{"encoder_arch": "swin", "model": "segmentation model", "dataset": "scattered letters and digits in many colours", "train_examples": 97500, "image_size": 48, "crop_scale_min": 1, "horizontal_flip": false, "translate": 0.12, "num_classes": 37, "encoder_norm": "layernorm", "encoder_norm_position": "pre", "encoder_activation": "swiglu", "encoder_head_dim": 64, "encoder_fused_qkv": false, "encoder_bias": "all", "encoder_qk_norm": false, "encoder_parallel_block": false, "encoder_moe": "expert_choice", "encoder_num_experts": 32, "encoder_moe_every": 1, "encoder_expert_mlp_ratio": 0.5, "encoder_experts_per_token": 1, "encoder_shared_expert": false, "encoder_patch_size": [2, 2], "encoder_depths": [2, 5, 2], "encoder_widths": [48, 96, 192], "decoder_norm": "groupnorm", "decoder_activation": "relu", "decoder_weight_standardization": false, "decoder_padding_mode": "reflect", "decoder_widths": [48, 48, 96, 192], "decoder_blocks_per_level": 1, "decoder_block": "bottleneck", "decoder_attention": false, "decoder_upsampling": "pixel_shuffle", "residual_init": "scaled_by_depth", "optimizer": "adamw", "lr": 0.001, "beta1": 0.9, "beta2": 0.999, "eps": 1e-10, "grad_clip": 3.0, "ema_decay": 0.999, "magnitude_pruning": 0.7, "steps": 12100, "batch_size": 128, "epochs": 15.9, "lr_schedule": "cosine", "final_lr_fraction": 0.1, "warmup_steps": 2420, "weight_decay": 0.2}
Rows from block 2 of the encoder of a small segmentation model, named by matrix and row number. Rows with one number within an expert belong to one neuron, the router's apart. Each number is 128 + 24 x the weight over its row's rms, rounded and kept within 0 to 255. All counts start at 0.
Before each expert's rows are labels from the 100 images, of 14976, where the router gives the expert most weight on average: "patch colour" is the nearest of a few named colours to the mean colour under the peak. Only what is clearly more common there than usual is listed. The data: scattered letters and digits in many colours.
# router: router (encoder.blocks.2.mlp.router.weight, 32x96), inputs 0-95
# gate: expert gate (encoder.blocks.2.mlp.gate, 32x48x96), inputs 0-95
# up: expert up (encoder.blocks.2.mlp.up, 32x48x96), inputs 0-95
# down: expert down (encoder.blocks.2.mlp.down, 32x96x48, transposed), outputs 0-95

# expert 13
patch colour: grey; pink
router.13 [153 120  89 157 142 116 134 105 112 111 114 160 160 151 137 167 155 128 135 153 150  96 149 110 119 153 106 128  92  90 114 125 114 132  90 154 153 127 149  77 151 110 109 134 117 140 112 136 159  76 141 168 132 127  85 159 105 137 101 129 122 154  93 112 116 110  84 120 130 114 131 123 131 114 161 122 148 142 139 111 172 148  88 173 133 107 111 139 188  89 141 125 121  94 142 108]
gate.0 [128 128 128 154 173 128 128 163 128 150 128 128 128 128 128 128 104 128 104 128 176 128 128 128 128 128 128 128 128 128  66 128 103 128 128 191 182 128 149 128 202 128 128 128 128  98 128 118 173 128 128 193 128 128  98 128  85 128 128 128  89 128 128 101 128 128  83 128 128 171 128  59 128  90 128 128 128 128  88 156 156 128 110 110 128 140 128 128 148  72 128 128 128 108 128 128]
up.0 [128 128 128 128  64 128 154  99 128 128 128 107 128 128 128 128 143  98 128 128 128 128 128 128 111  69 128 166 128 128 128 128 128 150 128  95 128 128 105 101  90 128 197 128 128 150 128 128  75 157 128  34 128 128 161 164 128 128 160 128 128 107 128 128 128 128 175 128 128  82 128 163  91 153 128 165 128 128 128 128  78 164 128 128 128 128 128 128 101 128 128 128 128 128  80 162]
down.0 [ 74 128  84 128 128 128 150 128 128 128 128 128 128 170  82 101 103  83 128  99 128 128 128 128 128  78 128 128 128  60 128 128 128 147 128 128 162 128 128 128 128 159 128 128 128 128 128 128 166  93 128  76 128 128 158 128 128 128  74  85 128 128 128  96 112 128 178 128 128 128 128 128 160  46 128 128 188 128 128 128 128  92 128 128 128 128 128 128 167 128 128 128 128 184 128 128]
gate.1 [128 128 128 128 128 128 128 128 128 128 128 128 128 128 128 128 128 128  63 128 128  64 128 128 128  96 144 196 128 128 192 194 148 128 128 100 101 173 128 128 128 128 128 128 128 128 128 128 128 128 128 128 103 186 128 128 198 128 128 128 128 128 128 128 128 164 128 128 128  79 128 128 136 128 128 128 128 128 128  45 128 128 128 128 128  88 128 128 128 181 128 128 128 128  78 175]
up.1 [128 128 128 128 128 128 128 200 128  65 128  87 128 128 128 128 173 112 128 128 104 197 128 128 128 128 144 128 128 128 128 128 128 203 128 152 128  94 128 110 128 151 128 128 128 128 128 165  80 163 128 128 176 128 128 128  71 128 128 128 128 128 191 178  88 128 128 128 128 128 128 128 128 128 128 128 128 132 128 128  86 128 163 128 128 128 128 128 128 128 128  79 128 128 195 128]
down.1 [128 128 128 128 128 128 128 128 128 128 128 128 128 128 128 128 183 128 128 128 128 128 160 128  84 128 128 128 128 215 128 128  76 128 128  96 128 128 172 189 128 128 128 167 167 128 128 128 128 128 128 128 128 198  54 128 128 128 128 128 128 128  83 198 128 128  63 128 128 128 128 128 128 128 128 111 128 128 128 128 164 128 128 128 128 128 183 128 128 152 128 180 128 128 128 128]

# expert 7
patch colour: brown
router.7 [110  82 112 136 107  89  89 137 124 127 116 140  88 132 128 142 104 131 137 145 159  90 111 138 110  99 102 139 146 143 135 135 154 155 139  85 156 140 111 133  75 132 118 120 130 140 150 102 103 160 126 146 141 162 117 147 145 120 181 195 133 134 160  92  78  96 152 142 122 125  92 119 112 139 173 133 134  90 146 110 117 145 151 155 118 122  94 126 109  98 105 125 119 164 118  95]
gate.0 [128 110 128 128 128 128  81 128 128 141 128 128 128 128 128 128 128 128 166 128 128 128 128 128 128 128 128 128 128 128  91 128 128 128 188 128 128 128 128 128 128 175 128 107 128 128 128 189 128 128  46 128 128 128 128 154 174  86 128 128 128 128 187 128 128  75 128 128 128 128 128 128 128 128  57  57 128  66 128 128 169 128 184 128  94 128 128 105 128 128 128 128 128 170 128 128]
up.0 [183 128 128 128  81 157 128 128 128 128 128 143 128 128 128 128 128 128 128 128  35 128 128 128 183 128 128 146  78 128 128 215 104 128 128 128 128 164 156 128 128 128 128 128 128 152 128 128 128 128 128 128 128 104 128  97 128 128 128  88 128 128 128 128 128 128  93 182 128 128 128 128 161  86 176 128 128 128 128 176 128 128 128 128 128 101 114 128 128 196 128 187 128 128 128 128]
down.0 [169 128 128 128 128 128 128 128 128 128 180 128 128  51 159 128 128 182 128 128 128 128 128 128 128 128 182 128 160 180  92 128 128 128 150 128 128 128 176 128  94 128 128 200 128 128  85 128 128  97 128 154 128 128  87 128 164 128 128 165 128 128 128 128 128  89 128 128 128  93  94 172 105 128 128 128 128 128 128 128 128 128 128 128 128  82  62 128 181 128 106 128 128 128 128 128]
gate.1 [128 128 128 128 128 128 128 128 128 128 128 128 158 128 149 128 128 128 128 128 128  70 128 128  78 128 128 128 128 128 128 128 128 128 128 128 128 128 128 128 128 128  92 128 128 197 128 128 128 179 128 128 128 204 128 128  91  75 128 203 193 121 128 128 153 167 128 128 128 128 128 128 128 128 128 128 128 128 192 128 128 128 128 128 128 207 128  85  57 128 128 128 128 125 128 128]
up.1 [128 219 185 128 128 128 128 128 128 128 128 199 128 128 128 128  89 147 128 128 128 128 128 128 180 128 128 128 128 128 128 128  82 188 128 128 128 128 128 128 128 128 128 128 128 128 128 128 128  78 128 128 128 128 171 128 128 128 128 128 128 128 128 128 128  61 128 128 128 128 128 128 128 155 128 128 128 128 128 128 230 128 128 198 128 128 128 128 128 189 128 128 128 128 128 128]
down.1 [173 128 157 128 128 128 192 109 198 128 193 128 128 128 128 128 128 128 128 128 128 128 128 128  91 128 180 128 128  95 128 167 165 128 128 128 128 128 128 128  73 191  84 128 128 128 128 128 128 128 128  91 128 128 128 178 128 128 128 128 128 128 199  56 128 128 128 128 128 128 128 128 158 164 128 128 128 128 128 128 173 128 128 128 128 128 128  98 128 128 128 128 128 178 128 128]

# expert 24
patch colour: brown
router.24 [ 87 144 149 121 107 161 158 125 140 134 147 145 115 140 135 157  92 134  75 163  83 143 106 149 142 118  97 113 143 106 146 158 128 115 121 136 136 107 130 117 150  99 155 159 162 148 161  95  99 105 152 138 135 144 102 133 103 140  98 157 136 132 113 107  92 119 143 154 156 117  70 106 161 101 189 135 109 124 151  96 138  93 156 114 137 152 153 112 124 111  97 166 108 102 118 140]
gate.0 [128 128 128 128 128 128 128 128 162 128 148 158 128 128 128  88  62 128  85 128 128 128 128 128 128 128  82  69 128 128 128 128 128 163 128 128 128  63 128 128  87  88 128 128 128 185 164 128  94 128 128 128 128  84 128 128 128 128  91 128 128 128 128  85 102 128 128 128 128 128 128 128 171 128 183 128 185 128 128 128 166 101 128  79 128 168 147 160 128 101 128 128 160 128 128  88]
up.0 [ 83 153 128 128 128 128 128 128 152 128 128 173 128 128 128  92  56 128 128 184 128 128  85 175 128 107  98  86 108  98 128 128 128 128 128 128 128  80 152 183 128  92 128 128 128 128 128 128  96 128 128 128 128  78 128 128 128 174 128 128 128 128 128 128  93 128 128 128 128 155 128 128 184 128 193 128 161 128 172 128 161  99 128 105 128 128 128 128 101 128 128 153 145 128 102  84]
down.0 [152  92 128 128 128 170 163 128  96 128 128  99 174 128 160 167 128 128 128 173 128 128 128 155  94 128 187 128 128 128 128 106 128 166 128  95  88 156 128  92 128 128 113 128 128 128 128 191 128  74 128 128 128 128 172 152 128 128 128 128 165 128 167 161 154 128 158 128 128 128 128 128 128 128  72 128  65 128 128 128 128  88 128 128 128  73  92  87 128 128 128 128 128 128 128 128]
gate.1 [128 128 128  74 128 128 128 128 128 128 128  72 128 128 128 128 128  63 128 128 128 128 128 128 128 153 128 128 128 128 128 128 192  39 128 128 110 128 128  94 128 128 128 203 128 128 128 128 128  95 128 128 128  30 128 128 128 128 128  61 128 128 106 128 165 128 128 128 115 128 128 128 128 128 128 128 128 128 128 128 128 128 128 128 128 128 128  38 128 128 128 128 128 128 128 128]
up.1 [128 128 128  73 128 128 182 128 128 128 104 128 128 128 128 128 128  55 128 128 128 128 128 128 128 128 137 173 128  55 128 128 128 128 158 128 128 128 128 128 216 176 128 201 128 102 128 128 128 128 128 128 128 128 128 128 128 128 128  24 128 128 128 128 128 128 128 128 128 128 128 128 128 128 128 128 128 128 128 128 128 128 128 128 128 128 128 128 128 128 128 102 212 128 128 151]
down.1 [128  88 128 128 128 128 128 128 128 128 128  87 128 128 128 128 128 128 175 128 167  83 167 128 128 128 128 226 128 128 128 128 128 128 128 128 128 128 175 128 128 128 128 128 128 128 128 128 162  72 128 128 128 128 168 191 128 128 128 128 128 128 218 128 128 128 128  76 128  80  98 128 128 128 128 128 128 128 128 128  84 128 160 128 109  92  80 105 103 128 128 128 128 128 128 159]

# expert 4
patch colour: grey
router.4 [143 112 137 158 124 127 128 119  95 128 121 126 127 160  68 104 168 133 161 148 143  80 146 137 118 136 109 142 104 152 120 106 109 103 153 142 169 164 132 125 126 153 147 109 129 103 130 143 170 119 137 109  92  77 154 147  82 158 113 106  96 102 129 112 146 117 142  87 116 172 129 104 122 120 155  60 111 124  86 146  98 145 110 128 134 147 119 149 117 108 127 121  88 112 160 109]
gate.0 [189 172 128 128 128 128 128 128  87 173 128 128  85 128  86 128 183 128 128 128 128  97  93  50 128  87 128 177 128 177 128 128 128 128 128 128 128 128 128 128  89 128 128 128 128 128 128 200 128 156 128 128 105 128 128 128 128 176 128 128 103  64 128 128 128 128 128 100 128 128 164 128 128 128 128 128 128 128 128 128 128 128 128 178 128 128 128 128  67 128 128 128 128 128 149 154]
up.0 [128 128 128 128 174 128 128 128 128 128 107 128 128 128 128 128  95 128 128 128 128 128 128 188 128 128 128 128 128  80 191 128 128 128 128 185  70 128 128 128 128 128 128 164 128 182 128  70  79 128 128 128 128 128 128 128  82 128 128 170 128 128 128 150 128 128 128 154 158 128  89 167 128 128 128 128 174 155 128  84 157 128 128  65 128 128 128 128 166 128 128  54 128 128 128 128]
down.0 [128 180 154  71  86  70 128 128 128  85 128 128 128 128 128 128 128 163 128 128 128 128 128 153 128 128 152 128  87  83 163 128 128 128 128 128  92 128 128 128 128 128 128 128 128 128 128 128 128 128 128 128 128 128 128 128 128 107 128 163 128 128 128  85 128 128 128 128  76  87  77 128 101 174  63 128 187  84 128 128 128 128  88 192  73 128 128 128 128 128 128 128 166 128 128 128]
gate.1 [ 94 128 128 128 128 128 128 128 162  79 128 128 128 128 146 128  95 128 113 100 177 179  99 128 128 128 168 128 160 128 180 128 128 188 128  99 128  91 128 128 128  78 128 128 128 128 128 104 128 128 128 128 111 128 128 155 128 117 128 128 201 128 128 128 128 128 128 128 128 128 128 159 128 128  89 128 195 128 128  48 128 128 178 105 128 128 172 128 128 128 128  84 128 147 100 128]
up.1 [182 128  74 128 128 128  86 140 178  65  90 128 128 128 150 128 128  95 128 128 128 128 128  88 111 128 128 128 103 128 128 128 128 128 128 128 128 128 188 128 128  96 128 128 128 128 128 149 128  76 128 128 179 128 128 128  73 128  64 150 148 128 128 151 128 128  99 128 128  48 128 128 128 128 107 153 128 128 143 128 128 128 128 179 128  76 128 128 128 104 128 128 176 128 128 128]
down.1 [ 96 128 128 184 155 128 128 128 108 214 128 128 128  66 128 128 128 128 128 105 128 128 128 150 128 128 176 128 159 128 145 159 128 128 128 128 128 103 147 128 128 128 128 128 128  85  86  87 128 128 128 128 128 128 128 128 128  87 128  89 128 175 128 128 128 128 151 128 128 128 128 105 128  69 128 128 128 128  91  78 128 128 128 128 128 169  96 164 175 128 128 128  71 172  89 107]